config.toml
arch = "transformer"
model = "CTC audio transcriber"
dataset = "babble in 24 made-up languages, each with its own sounds, syllables and stress or tones, from a formant synthesiser"
train_examples = 39062
gain_aug_db = 6
n_mels = 40
hop_length = 160
input = "log_mel"
spec_augment = true
win_length = 512
tokenizer = "char"
vocab_size = 55
norm = "layernorm"
norm_position = "pre"
activation = "swiglu"
mlp_ratio = 2.67
head_dim = 16
fused_qkv = true
bias = "all"
qk_norm = false
parallel_block = true
inner_norm = true
subsampling = 4
layers = 16
width = 256
positions = "learned"
init = "torch_default"
residual_init = "none"
optimizer = "muon"
muon_scale = "match_rms_adamw"
lr = 0.0055
momentum = 0.95
nesterov = true
orthogonalizer = "polar_express"
adamw_lr_other_params = 0.0018
grad_clip = 1.0
steps = 6800
batch_size = 192
epochs = 33.4
lr_schedule = "linear"
final_lr_fraction = 0.01
warmup_steps = 130
weight_decay = 0.2
adamw_weight_decay_other_params = 0.01
Rows from block 3 of a small CTC audio transcriber, named by matrix and row number. Rows with one number belong to one neuron. Each number is 128 + 24 x the weight over its row's rms, rounded and kept within 0 to 255. All counts start at 0. Numbers have three digits each. After the name is the row's rms in percent of the matrix's.
Before each neuron's rows are labels from the 100 clips, of 14976, where the neuron reaches its largest size: "peak on" is the class under the peak; "top examples" is what is common among them. Only what is clearly more common there than usual is listed. The data: babble in 24 made-up languages, each with its own sounds, syllables and stress or tones, from a formant synthesiser. In brackets: how many of the 100.
# gate: MLP gate (model.blocks.3.mlp.gate.weight, 672x256), inputs 128-255
# fc1: MLP up (model.blocks.3.mlp.fc1.weight, 672x256), inputs 128-255
# fc2: MLP down (model.blocks.3.mlp.fc2.weight, 256x672, transposed), outputs 128-255

peak on: silence (83)
top examples: /ʊ/ (33)
gate.470 111:133135099152144117149146070116128108088128125108143176089164151102109173129145142110145120134138137096133107115108125145107155136087124165114107132166192113167091104135171126187157123123130103156136131167089117127088141133149106135133147128147103116134105082138131100128104099089133121127171117104114107120165149142127146092137106145098159117151121127112179167160108083092118127165115
fc1.470 113:118127142127105141140132101075149120132109102155133170116110117135098105147127145106100158092125126166134134172137129121134135102145107130136190124069107127101145146109132110057115181120179108122122140127101145138105139093174102137152138135141173169125115150126067148134151143136164174159111122119130138114104101115125117194093162169118112143141119152127107124128121148152144115092102
fc2.470 113:122094169154180135141179111190182103123181130141149144152121131150083128134138105133143143156099126085142153135169137103115155148109126125143142086118119134163162141121156121146133147115100130150098106120124131121161142135072163108125150107127139110111103101144161119144141113095140143112157131105164086121112090111121076124131123103109118131093148134124097138165128139119102140114136

peak on: silence (100)
top examples: rumble (57); clipping (41); thin (high-pass) (41); pink noise (38)
gate.198 085:114178169107102149112163099119137139113140104175150091159129130133200081148135117115101130104122148067126129121097145100108094163128152059133152117116125124106112099145149130128116119063109087147187143148161104142153144127141120119122119126127160122154109099163096133157084120128166170161148132130090138138146130108141163120148172122143095140116134101141130113089109135106152097128074
fc1.198 082:147159141104110135116186089116129140099124110173153073143126131127180071146148125109126128094135162093121135103115131098143085149110153080130152090130132125076132131146159108133097097080113077105184147174166092146149157113117124098137146148110180120145118117161093138132082147124154163138154118126102111119171125107131133132177170123105100153111121100139127121087116144082164131146102
fc2.198 084:122127123117119125146109126134144112175134112145139140117081128111100148134104123137170138154135142104120135158142161146121111129147098156140095125135120150136119160144111141111108149193128181100102108132112172159133147152107105125114154138123108122137129115144121092150180149149106109124103112146124156077160156119127139128113102140125169084157096146158158129148106100152115112133132

peak on: silence (85)
top examples: reverberation (99); clipping (32)
gate.507 121:139143167139148105151148092157103105133129157188102122133099084103143141149111121118135138158089098113137124117143112128108134121127137166124110109134139117114113116149085107120118182081128136174153156112142135133156163112091122123127122139119160117142104137127112138075142150116139099136152141106128134140144152094171135095111113110129115124106114130085105154139103127111122149143155
fc1.507 122:116144079129117146109142146121132162157133115125153128113155137139112128113126171086128171085160136130110102125151109156169166152124106138115143185078121125115137136134150109146141117144097095122123110098074121127128108146110128124140121107148045069133117099133106155148149080160125142136117157120154113113118110118128112164131138139166080112097129149156119127129195109141104131171088
fc2.507 125:097085157129123131142089097153139120135116112095129116127108147115123181108129130147117088155155150123110129086100098118124146134114155112156130104140122138148143124130115077155076130129135137112159163163150146091138139089139121102070138125132130090113165134155152075098175144144113129151150142115169149112117103118110158117133120145127129142130148126139138119138142131122163151108119

peak on: /ɣ/ (73); /x/ (27)
top examples: /ɣ/ (74); /y/ (50); /ɔɪ/ (37); /u/ (36)
gate.421 114:131108167120139099097131134140159128119165116151120125130116126098116131118118133131115097122115124094147137133141073114107091071115070121140167114137107107113109144110131143131159130099106098098109134106105183102127170156113146130132174113078140113107141156114094116115158149168130143119140137163183135158117118170137131121129143132136104152123100122121140143160095133093144112132130
fc1.421 113:109086188128152135126133119128159105130159111114134119130130175104135103127094104155106129117115133135119134116082095112126118122140125162133122127124112159101133140158098145109140086150139132116102130103113173145140144175133120111114130089091137163125146133172136125103152166146105111074144135152124128110151121151169188106104162137179072128136077102108109139146139158142133129137120
fc2.421 122:121146139124142152100123145147112116077086147154099141100141075164125107186123115127157076122152155145121149142116127117117133127118124146096098141121114129150140117121149097115131141124155141147165107139130161124169126125138111191122146115105112158120171116123114167159123130117115115175095091146110157133141115118099110109128133104114147206145163151106135121097127127102094096106104

peak on: /ɣ/ (54); /x/ (44)
top examples: /ɣ/ (60); /x/ (46); /oʊ/ (44); /u/ (44)
gate.412 144:114073074130137111093133131148157144144136096150124107129151148094131127101175137158140148107111117138130123097135124094115123133089111140135124092130098158076152148140120123168115120182099120111124161090121172111112104149132139104139161104091099119112102162132116161151115167115160121159116129137125123136148131117177152108135141122127098150134142115111162149154095127152131142117121
fc1.412 133:142193143139114150169103152098095107122132151108132134117139103138121117158086125131110115084126136179122131138130078154114138126136145139121127127102120109149098150113135129128086103104155121134157131137137101128165125135124125140107083143147145162143138109148151080136152093138110172094156146140116132128120127130122103097135116101114176101116138134156116119070155111125115131163132
fc2.412 143:116091090146142146139112129097131143153150121141165094167106125179120070123102118135130081135163118133139110131147129115116130113115089114172161106127124117131105144149139077169101078140124122142100121121134139100095119150124125068096152131167117121121156119148132110129117129168142143112140186136123122130143147118124094134080120147088157104159088104132130135164148111116152138095131

peak on: silence (100)
top examples: rumble (58); voice: child-like voice (52); clipping (28)
gate.238 138:095153112090124102146180104121152140108159119177119089168109110125118127138119139121122127163112170088144123143141146146128123114150199171144134099102108125092146147139140131137153159112096112131076105089115128098157129173110131149124130149135117172137129104138118110141112130136112116121082131126100140159119152118133189142147114133105097139133121129110122146182110120123154131127140
fc1.238 139:096168138115128132159138088099094178124116099158135098108124107103100115118116125121130125115077107113101115109153133127108126152135187183089133153091123109093149155115159108104097171144115129146097161137141152147127116111121117171112137101145125130147143144110118124156124174134173133129089137106117132139096164092138130107171133157095106111145118129081120125144148095100138102144121
fc2.238 143:123126098147106111117114161155173130164142129123114211145122180122111167144119126129127144149126139116130171128105140094132150135094117146169101140117148112112139107124120136106134092098123101118136139104145125135126134120072079129123153182147146166089135089158164120138121110134105098099179065133119151074174124147110120132155096107134115147106115098146103147080145099115085126079143

peak on: /ɣ/ (37)
top examples: voice: child-like voice (59); /ɣ/ (43); /oʊ/ (31)
gate.201 103:131139138190153104130153138128109142131144107159106125117176123104158088115131125132128059116077104111105140110108109117099129138097095129134101068112132174112137177111161185152097148132117159116112122079103118129124178139134107149094129089142149144160113108124114182161143140163129121122115128112175142141160133188135135104128125122142145130142176145143148133142102128152137108166114
fc1.201 101:137116105132130112101152102110138151127126126129114121132099118155138138146099117092171159118108133149136129126123112088128123175138107118147130126133167118154122113104133148133139134120100134143109149185119144131090135128165110107152171128149165119145102132127177138116085149183118081103096129144134152104139095094143164144124137174156150161136079153108078130141109089133096136167062
fc2.201 096:143160130138105135125117131164127119091117086122102080165101144164154130145174090159140098092162129128165105140132168094122179101130148130139115158093124153135132122157123148124116117146112128146119143169119110129123097123111146175111130133132150136114153117164124121102153118092116101139086106109144106143069140124082093162089111122092088122136107103136160117098130115145137158118142

peak on: silence (75)
top examples: clipping (42)
gate.511 008:155172172119148119123102138121121101128168170105080131141100131157146136143096100082143119123133126077097140146159152127101070128120116112127106153135114106147135095069115128122099115161140183168097160144123099167129133161150100133105106164148143113156123141118121117099110133151145067120129128128141132070150136096131116130125133177091118141086109104114106158145171122118138147109121
fc1.511 008:106078077141100145128145125130130147130090091150161121096161099090116092117176154160111129114131122163163125115087097133139190143128135129125128097114154149108125146188147142127174144099129072087149086105137162097124137099112135116157141107122082142099140108137137129172146117111123196143128142123130128177096124154138120129131136087160143116169160132152140109108086132148126112151135
fc2.511 009:146124164136141135121122148117147100137104111118141113182113127146133169148125104110124133115129136143075147151149109120119085157116110143195152182176127120149175130111071152114118097136153181131108160143096148179077102133128124120126149099087143099124126158127141148105140088132139072117115107130119115144161129180128104129143141125098151108081154140147086126105148125079125128107097

peak on: /ɣ/ (40)
top examples: voice: child-like voice (90); /ɣ/ (63)
gate.230 121:157154118123074103102099123122127083096129118125110096132157167128122074092140127115129140156138137131140104099164112131153135103115155174137101139116144147141142160130125106143101185118153130122134167161125127122111100162162127101143142136092154140113120096109124161135118140101135116171156160154132130136161099177082074136116117142107166098180101114125097125142100077114144124123109
fc1.230 126:139145145146099093065104107093154131083107119156144188134173130152117085095143142123154156136186129134168155096136073132184137107127149143113123135121147121166151138126084087144117192102137153115145150173123133122106125149150141080142169131122179131116110091138111131110121111097158109132152120155128129127150092141105104155131099145104142090189097116131119112138085116135144124114111
fc2.230 124:158142090113134154144156139143152139102112156156141161104124130091105177123137123127155084118114128098082161113136135125135137087154102121130127119166117143100110122118120130176132097138075115117129112157081158155098151097134106146118126169149127109136127132122128135121123159089148130152097122083108104120136140141156147161149110092127103133099173116099123157126141163164167117158102

peak on: /ǃ/ (37)
top examples: /ǃ/ (88); /y/ (35); /f/ (31)
gate.24 112:103145101081103088120126117199122122087107134140172097113135147114087137103166174093103105125147088075151100126107098139155165168121155107145118135127133107161122110091130124193099125155127110138156190087140147126127143146105157116133149103110142132142114117094143122139115159140137175089119114144133111152090113142149124121153141124127136156126129155124149124091108169184101133096140
fc1.24 113:119104101112105124117164114144130109148108110142148117127117135147157111159134085161146097138149112138092135144140107145075141113158138150131166160084103173147161111153117122111108148155124154094103160141071158154132134170140104163102145102137135140110113113125162139138135155114141123137155160143140120144169121122115110120161104162152119147133143150080136132126117108181088115096130
fc2.24 108:158155137093154138150127158146140174148101079104119127114092071127115130139146121112094108104141120150118111151148125142118142117121133136102122145098143138158135119105110136129085170146131125159201145113129145138127107092116085143157121127150167119101171170151127137137127164122125129103103152119097174142116139097156115141167162099177119187152166124110131101131146181111104089122131

peak on: silence (100)
top examples: quiet level (62); pink noise (50); white noise (42)
gate.401 069:126118121133155152113142151142106166131090114140090112130132120107135142111116151116130122148100139129102078108134154149119139116145099117115110165157119159163137074145142111092166101132108124167101098115176165183132171158156119126088105069135144094136161144154138101134120122167124121145152143163152130126120163103101135122141129128157115094102148155102134096129112124163143085094166
fc1.401 063:148142138110099095149114104112152085123184148099170143117114151142108116164138101145143132110135125130170171122129097113127117135116138132132130094115128094087128172136121146172106155142164124077154135150090103057118087109119159125152140185107099163121106116084109132092125120098136153086110128093133132152133077159134140124104128132138149140147109102144123159128154145083128161139093
fc2.401 098:117119141116078169147127106126145094107161129114133141130139157160107119124103132133126167135132129133139184174137142103144133174108131118140145099121165117102112135140128148153086150104113137131115130133121117047100128137109148177134138182128105144139082139039147147141132108108130115118104099088122130105130138143188144142114146116125151162145124092098139160145150127125109131137125

peak on: silence (97)
top examples: thin (high-pass) (56); pink noise (54); white noise (42)
gate.576 122:130141137194114141100100151107134168108079069118097072131104106076108137133105143166185115095101127120120118140152133161170105145113147125097126098147120119110114143121159150119119152135118093117138128119170167194095137126100102150157119164134132145186099163137118115149159131128132142172134094117072132107113132152110158134078160105115087133141108069125117141107116129155163148098105
fc1.576 115:130143172126072142083162147114132112109127112081132160109115099092136128124117097134129095116146100126157138124108142128126161136152131126080145125128142105149164159140125142159141103151123133104131134135078158143129157114133105174138106181160114108129130159143152128072124166115137124120097126139106101118141109138167070156111097167085135117117147123092152166117141162126103113122157
fc2.576 125:122154073090148163182106117128113117114114134159114127098166163135128110150129133145120167097105134127124146102131117082114081124104096137127119109115119134131160105111121156096089106119122144166168105120084114074151124086146131132143112095147142141109147099066129134153085112163136117134130132113137101134082090097169155093144107093138127142109133123082104112151119159065164186128146

peak on: /ɣ/ (29)
top examples: clipping (52); /oʊ/ (38); /ɣ/ (37)
gate.403 129:132077130098124123154087133134124104079119120138143103129139126130107141133165129153136171153075098095097145069134138152104084118144136120141113121143097178122120124125104167126130142136141099100128137119129164142163151118138092125119080141079123146150125120114111132135144175090128092122112104123131135127152101153137107132074146115154093153085109130137162126128146108157118102125117
fc1.403 125:147102140137093148118125152104162194087135103169142111105120115120115150089149148161118116107107091086140094084119103149097114107163097152116134104140080153128135181139140127147125163148118133130122137134149168106143117128104113107102182095088112119126128105137089125116154129132156130162113110150117114121121125172130069101132140103134132121180095144112188142107143111144110129132081
fc2.403 132:121148119112154093124098124101164106140133120152137134066116127135136112136129118142109071121154146137096177113150153163101161138143145101128149124139100109101144083120147169109138142144138111137166098146143104147196152101127088186157103112128134172150118117116147139114123106121111128152121103112135120148096101116132141137151124145145118105116123139098134133118115129119151105140111